A small image classifier, trained from scratch: depths [2, 2, 2, 2].
Rows from block 2 of a small image classifier, named by matrix and row number. Each number is 128 + 24 x the weight over its row's rms, rounded and kept within 0 to 255. All counts start at 0. Numbers have three digits each.
After each channel's rows are labels from the 100 images, of 14848, where the channel reaches its highest value: "strongest on" is what is common among them. Only what is clearly more common there than usual is listed. The data: small charts drawn from random numbers.
# c30: last pointwise conv (model.blocks.2.c3.0.weight, 192x192x1x1), inputs 0-191

c30.155:158105120125120109127097113107113104122152107150104134118072122091123129144116141105114145135082085115099191099113099137110103158117162145103078109093119129146114134093146152145124126163106173101167118113123113122115101105132101126105136110096150074065171111180091067161151090102098099101111102126109119136121087085115075103109136135132108146104130105097122140130078113119107144127120131124099142158117108130117123118141149147109140186164097118089109118113116144124096138130124122131150123163126146140147114134155115113099126117135133116120155107119158107095127117156091102140
strongest on: scatter plot

c30.146:116148117132114095119129154113102156111126104106112129123156133143119160082107114136109092122124119110133133140135152120106091135101143121148089133126102106117110113122110145122088139122146132140080133130120149142162105116096093125126144097107086127104108113100111126110064090122114106087114107106128153083121114099126105125104128144141111106101128128093100056113132169129095109099137134123128125122084118113114135144133108120147122063128138165135137066096058092127103109095116103131200137096096086155158143118140147103097103114136115117090115149134086098122137139126115082164
strongest on: dark theme; one colour; dip in the middle; line chart

c30.27:122166158133097116093115133164147124118100131114135121122072123134170143142160125123087138111109197109154127148155169120135142130158096163141071134120099186140124106103140144108142168188125156154123146120180121130109094105129120124112108107141128094116129123154146148115135128121167156141121162121139135134147125107127108124144150115123092142111111059135134116115156124124097134160108101110100169127129165128104182121109103133132099084110140174153134096095138169141177115127130112149141116146139112090104086147140125124124139115191119131169164158138101122142125145143142121107
strongest on: grid lines; dip in the middle; bar chart

c30.59:129131112134142154109148146092129096132084143133117112143109086145173131167111106111126137140127091165138101139191149101117082097091165158141132094108100094115130106147134137115117129195158090097146083116132082110164097124144128099145136134133115108125101100114128171139103111091135101113162149130174123115137142098117124088125108119123124157126131110123144111116097119150119140124108106121143097091102145104097157179120159143083101160123146144113131135111159124110104142158102129081133133180120138106160132111122142142128110145157095098159120103175168178108147109112112108139
strongest on: dark theme; dip in the middle

c30.37:136125135138118096139138116112149123122148116143103077125082131137114110134130115106119109133090131131109108132099108134160134132113192122126147129103159107112085161082168137162133115104096085127182112091116088112156152118152105125127130165121148143123116131119095085122129084129137088091127134075136158126112122119132114127116118138205133102134126143140105129118143119130103079115141134137115182092099122131124128110141155102172086158111144150097106124137143118106127110147162136104118181159140054141085116137075148146131130106141143149167145145117122105117123149152176134103
strongest on: grid lines; peak in the middle; falling

c30.133:104119156108147149103138127132124133121125124092131128148131119141121110144142104068125141121131122092124114172139116122133128142130070130145102107105084129094108147130052159090093141132145088141133119111106057092150115129130108158115155132114107130200131113115066153157125140141103060140121156126116099133155112131130115106131111090125093111141078160078135132105134120103080128122130144116144161104104094142134138135107143108081130111138116111120095107136104099150125108082161123109145117134075085152118146106135153111144152154152117096145119100124143128114167123118135100125
strongest on: rising; stacked bars

c30.180:148102149105092144156116137111118128135112139118112118135152122114080133117140125137131107122082109130120146122153131124148131147126139098058115146129120133112118153099123134105092119056104127152121169085132143130126147093166144111093172125152100105094182160129062140126158118152087127140122101119092115093104131133135107145140101076099152169179133161123125112126127155175167167146088087133129149118132120126104145110157108128154141119139083132076114117124128115091110104133119114149101143115169099111136102120178118115110128100132104121135115084119120138126102105098146129077
strongest on: scatter plot; bubble chart; dip in the middle

c30.82:135104134106100110158131147108124107108132089150112131160176126097148149100153129126126140072094139128125144120124107115138143101137129159095186132067096128171132129147109115147133110088101127125128115120101123110142127131154171138112101109148167115103127096150157129115125074092126145120108135130094140147120185128147092111149175154189126136130094129137117144156155157111100148176116117124140186122134080122149091115143122164157159168123148159162128124088103121115104081144157129117160102119173101157126136124144135106105146133155128094159137092085124128120129162137120129128
strongest on: dark theme; peak in the middle; line chart; kind: ring chart

c30.54:098122127120119147128105145105133142133096099085140141100109141139119113123152118122131100120094095113101141092132117135089139122102133135122150164169118120093126133153152139135141184121098139122079113143142120125146160086100145126139113107128152119144114162138135165129155107153097092158086133138148084118140172097114096113117128100119101084087153146147111160157124186130148101136144079128103121163144103142120086182094114093169167076166102135106162118160151096108087131096117104158142150116134155155124102125179125104082138098126122107150121138130111122154115121097121109120
strongest on: peak in the middle; scatter plot

c30.69:135149114080124115114129160119126135146147169111126109135134097121120141106148139130117162100120149129141165119117126108119117137132169115139126153093162123167128112069122115134113092104148147125176141107120126126130148087162111099091133141104123132097117126173113127199133126135110101085099095127142107113154159139123086143171121122114172145094141135098107133140148128161172166135100147147116084127126151103118192137099129110177149148110161146106134121133202185135126130131123097158124125131114102150132151122151121120104123133159190125132153100102146100151108092097129105090
strongest on: one colour; peak in the middle; line chart

c30.137:117134183116111169152120107115107145127118182109158101151125124086121125150104145103142122115144129128124108129118140119145126162148139136148149093108082129079127119099073086093124144118133148137139114129126103104136131139170120105124131140109103097119164147164079150151094120119103120188132118139128118136113121152073136135189111087092152119118118148112091115121116137135130097147107088121102162124148113098087166145131142141091130164123138146151140095141103153162116122142117101150093115162137189122124121172151167140173145136104109111132142078120153156140088103127136080140
strongest on: rising; bubble chart; scatter plot

c30.15:132155131119135131147129129148141122140121102136164121115176131078084109111135145121103150125127116129124141150099131120142153118104103121104120151142125137160093166080170130112119103161136080169133131105126158174137201127173112101079113137136103107172107150113135142084126135157111103105107081095114171135128114135153139103101109133142103121147121143136128121192137133161121128170103156165108206135098103119118141098118109130117092106111126160112101110134114118123136106126121123096120150110103129129128157077101102103164133107099144121109139122084084099118167149152113110142
strongest on: dark theme; ring chart

c30.142:119096120121142141089151134116117122105169101149157145111125126148121140104139143104144115138118159149128139150121138114109102118137133151138126120151147095098089103108091080167103121124102137126093157150116095119144099158136112143154166131123154108110138090112151168098143185076110128094118090156096075129138152147138151122117127118116163116123099123134096121114114151144140119102105166154115101147112159202136113121094096137118093132163140163090168144151128079142108100128119121131097118140184124157157150103131112119148145168100148122126141198119178113146119097149112108105
strongest on: peak in the middle; items: five; lollipop chart

c30.3:185104146152137123112181091162138121179156130123126109133128122092148134176139128118105159159135091134133151141131106125092165109110134147121071115153181147113157120125111126142148136100105172145133112102137094133114077165166160118137170146132093152133098133101124124152089101123096136137115119159100124122142099117094107112130152141097109130103107131138139098097124098140080096145148126097137116143124143122088066103083126167098089101122105121124105080101104133150138159122116113187135087134109112134105156134117114118171120117162124133105125155132113134100150114101141117136
strongest on: grid lines; horizontal bar chart; lollipop chart

c30.99:161096139116150101157091127143090133151068116102157140126111166127107134166159162133146137103097130109109115139146131143085147132134138137130110138160162116113138149146092095109109115141089133117114112178140135127138088100133149102115166092111091163173205127175086112098130098154163105114102080154135082121121139114140160127105100070163119145147092146148157104123141131131121132132114100078136123165107152122123149158099123107127108109145110099121127122118116109096139137139121129135114114130137115134148123124119106112122121095143177142120129119104128100137090176120102064116
strongest on: scatter plot; lollipop chart

c30.125:128098165107167128137156112135129146085175152111139126106112130169168154089127117127106126121139167117126105130134120151135133094137102139131102150152150109149104121149098102120148117130175134130154117120090146122081163127138168152156152153131137149120137139151138135152088162123119117132152132122127109151196102111188094134107109074134133151100108107126124101154091145127144133153131117127144102130112123171092124104103102184109106136127138133103115174092110147129142114124137124170123123116131106136101117185123135166088126097197108158096100139090121124075147118135168109159
strongest on: one colour; dark theme; radar chart

c30.124:132133145113101114106169134091141130137162117112089109083106141135134127114098124127140118131107134134145121132115092111133142105155120116114093215175148112113073116149148091102131152149104154160114094139166126135129174106110109159121148175112154148116128125142133151133112179165136123205112100140133138145136157116088110127143116118131102146154108135104123122127117123137116124103096148114091142153148106127137156097115109125139148129162134120125158162082094123072130154139119097137121117145108136122147110099100174137125113102105151129106108156155223113112100101130114116113
strongest on: dark theme; items: four; stacked bars; bar chart

c30.62:121130098158124079113102125125141131082116136160109133145122113111166079119108098117100162136165099140084145149109183124140144110123108149122094141161128100125124133094111152167133142153126100122096137150150129154102187093133085137090138116114086155149140091123129157126168110132132132128124120122111122113131190124154135117124143138141112121137170157143139139173121122136097100149163110117104104106113120190175115153082124112149099122128139149096126134144172110096095116090131112135145152115129135138094123099147075137111117110074085097121084105130090097129119149106136113150
strongest on: peak in the middle; lollipop chart

c30.115:096118115097155133122160138144105097112110153136138142179138114129117123118100152144142110110125101121128114116165117118118131109164121129120127092162154118105115110151120124101128108131170154096131148143138119106115172154138073091135163131109127130141095103095103115108132174091121085121107109100101087201179125125098116096138100123172090118133091172090153122114064124171114111117138131129142161123108108141156114143160114170156122143137140103106119147140124114146119171118140095197151128118134091175152106136123141143115167129124110145154110148128133117114155147135098181128
strongest on: dark theme; flat

c30.77:116112105106112096171126088142076108051119138148154170170157112159137127153150128130096117134101106102124103136122134125156147159123114122146086084127120142088127148144129086129104138139141135157152146142133110117112094146151165121101130126130119110107077109111106146152126185093102154120186132146130158122131121143118143158158164124089105131124114092080086152136176139129096109136148128124105149120152172113105097096113163125131140142115154098140103129107135104109134083098134148095140101119141113101133150120124093171134137099095131185113120131137109101125140148128138170163
strongest on: one colour; line chart; dip in the middle; trend: peak in the middle

c30.28:133138126106102128140112124106148149165113130072142146097129113137135116150146126120098144107144165140123113181168101144159110128117133168104108121126089101141111114100175143098139108119159149078130136116156125103117183093124121176122143094124092105095140138095134148123110147135089129125107110191123134155083121146155203144102120123104169114110105134157156123162122159159124126138120123161109142109111110120113157140111147131134108121161119150055136134104104093135159076123133112106125128097158188119130096104135131101127138120113102121092136096120116103113166136084128121139
strongest on: scatter plot; radar chart

c30.174:112102131121140101122155120168089136120145122106142149123151136169153099095156181141126087121111164128103102115128088154113126127119102121143116116148135168153102115160146124090139096132148112143140126162141096095064099135121138101149115123136114098134151122123130139106146156128148143117173141115145129118126091173070090124091143112107148173112139118141146162128095112141113101104115146133108074164138130177147131127082147154107140104158196119142102116107103125114102082141146122134117128143077146095162103125088084149129128129135105147121128143163113127080141122101157097096
strongest on: one colour; radar chart

c30.181:137156129162115136162147105106130108116115134131138085140186151099129130141135105138149115078113105093120099188155131161169113126136105101117128112131103084129170096142124146137097146106135123150144130112122101088099147098139117150162106108137124137126155152117131136091134112157095103085106115154108125114132131112068112103134112124143138118113114091107121152132127095179164114179115098128162177126134074101118121108142140097139145130124132156111112116121158104107141112147131098200183149118109123063188121149143109132086115115104134149111153126140134143117115132136163149126
strongest on: dark theme; peak in the middle; line chart

c30.126:148089096137131133130131153139142111126142132130134133129140135131125094143105116113130107142156116131109124102108153124150148105123137133134119176108134133157146134141134150138098155149167140177150164152088162132112143123073066128149106124151140150196151146136164137151089107147163104086088115089097132130114100120160158107140102147120129107126081116094144143146117161177163141172102154131116139073147138128106154171141138153111099161123128162110135125076173127098129123104085127106115147122142131124090117165136144123069136147088163143117117090110113145146091137125121125083
strongest on: peak in the middle; items: eight; lollipop chart

c30.135:160133113119153090117156140103111079144153091100127112117154139081112147105105118111097144151112125115094093128150126148088134123107132149122117166145161104118112102202140108115079083097104118091123126139142144108127167110141120105122184116120099136164131133139157170168135142128143097102140082144115117173144086143107084132109131098100114109133091130103143107126154161125112161165080113120101109131113119137115146127093099116152133083134141130087137139152098168104109110160125114166076148113121114135090129111173141121107140103127125129098110105118111114119112123134076110115
strongest on: peak in the middle; lollipop chart; scatter plot

c30.134:118094096119115133165126124093085090112086107116125072128128130105116122116131142112092147122148114128142113130135131135129142109144142107157171126111184137129138084116080114125095146139117104142145133158078147108084143089104089073090119069117157111146125154137105152151148140158119096103120124145125125135145101137155112091082099115125124130129125104148137146140123143120163092138121166140139087158125107133073066137124126110140125155123162133122126109117098120198156118109122109130157114119141132168118131108135142144110157098148146102131101129083147124106086100125107066108
strongest on: rising; scatter plot; lollipop chart

c30.101:115127127130101159118099147121136086152094135117123137172121065151152114106141158101113085125118108104130153176080130092137086107098173157106126111118138120116100160134139105160095140115147113145075146143139132078124130089134145109135149116114115112083124087138129103121107098155089096169094120098126166106084136152165169135118077123132161090116165125113127153121139131117107169149101095138144136103156103129126137121165139134152150110138148079116156147105100114106139132173116135093092117117149165111140154133123117123149136134087147086108111129094107117128149131127165106127
strongest on: scatter plot; peak in the middle; dip in the middle

c30.73:135134103127087131156137102067128153145108129137106112108096117164108129109118111110154139123111075157159085095148141100139136152101157140130127116141114119118121114100148163154110166122124183134118131136152121140098122118156188098130136088137110141141120167129145114160184096181090147124120124121121101130131114119118110145116138132138107114156080125102147114155136066161142144096134120102136153132107107114097185099112115134147127121169124138087112095100113146137128155148088114140148127108097145170090152112150127105104122108120114106150154110119101127115111125108146088044
strongest on: peak in the middle; scatter plot

c30.88:065147089082109134107089119114138089114143127091118110143110141093164136130123138123152090165135130104175113104131140131154103106137153141124136152095133101151129150129170149192132120121139136121187105143120120080141115131155118160125104131088116085123126138148118104118130115116118164098148087150137114117103120084161112133162111151146125125184113134135115133153163129102142123118148133127133121110135098132115174073143124128136128181086133162116103130092136143119136132162168141106118132163106095140064114108157118119098116148148127150111120108128076151092090181129141143132
strongest on: grid lines; peak in the middle; trend: falling; bar chart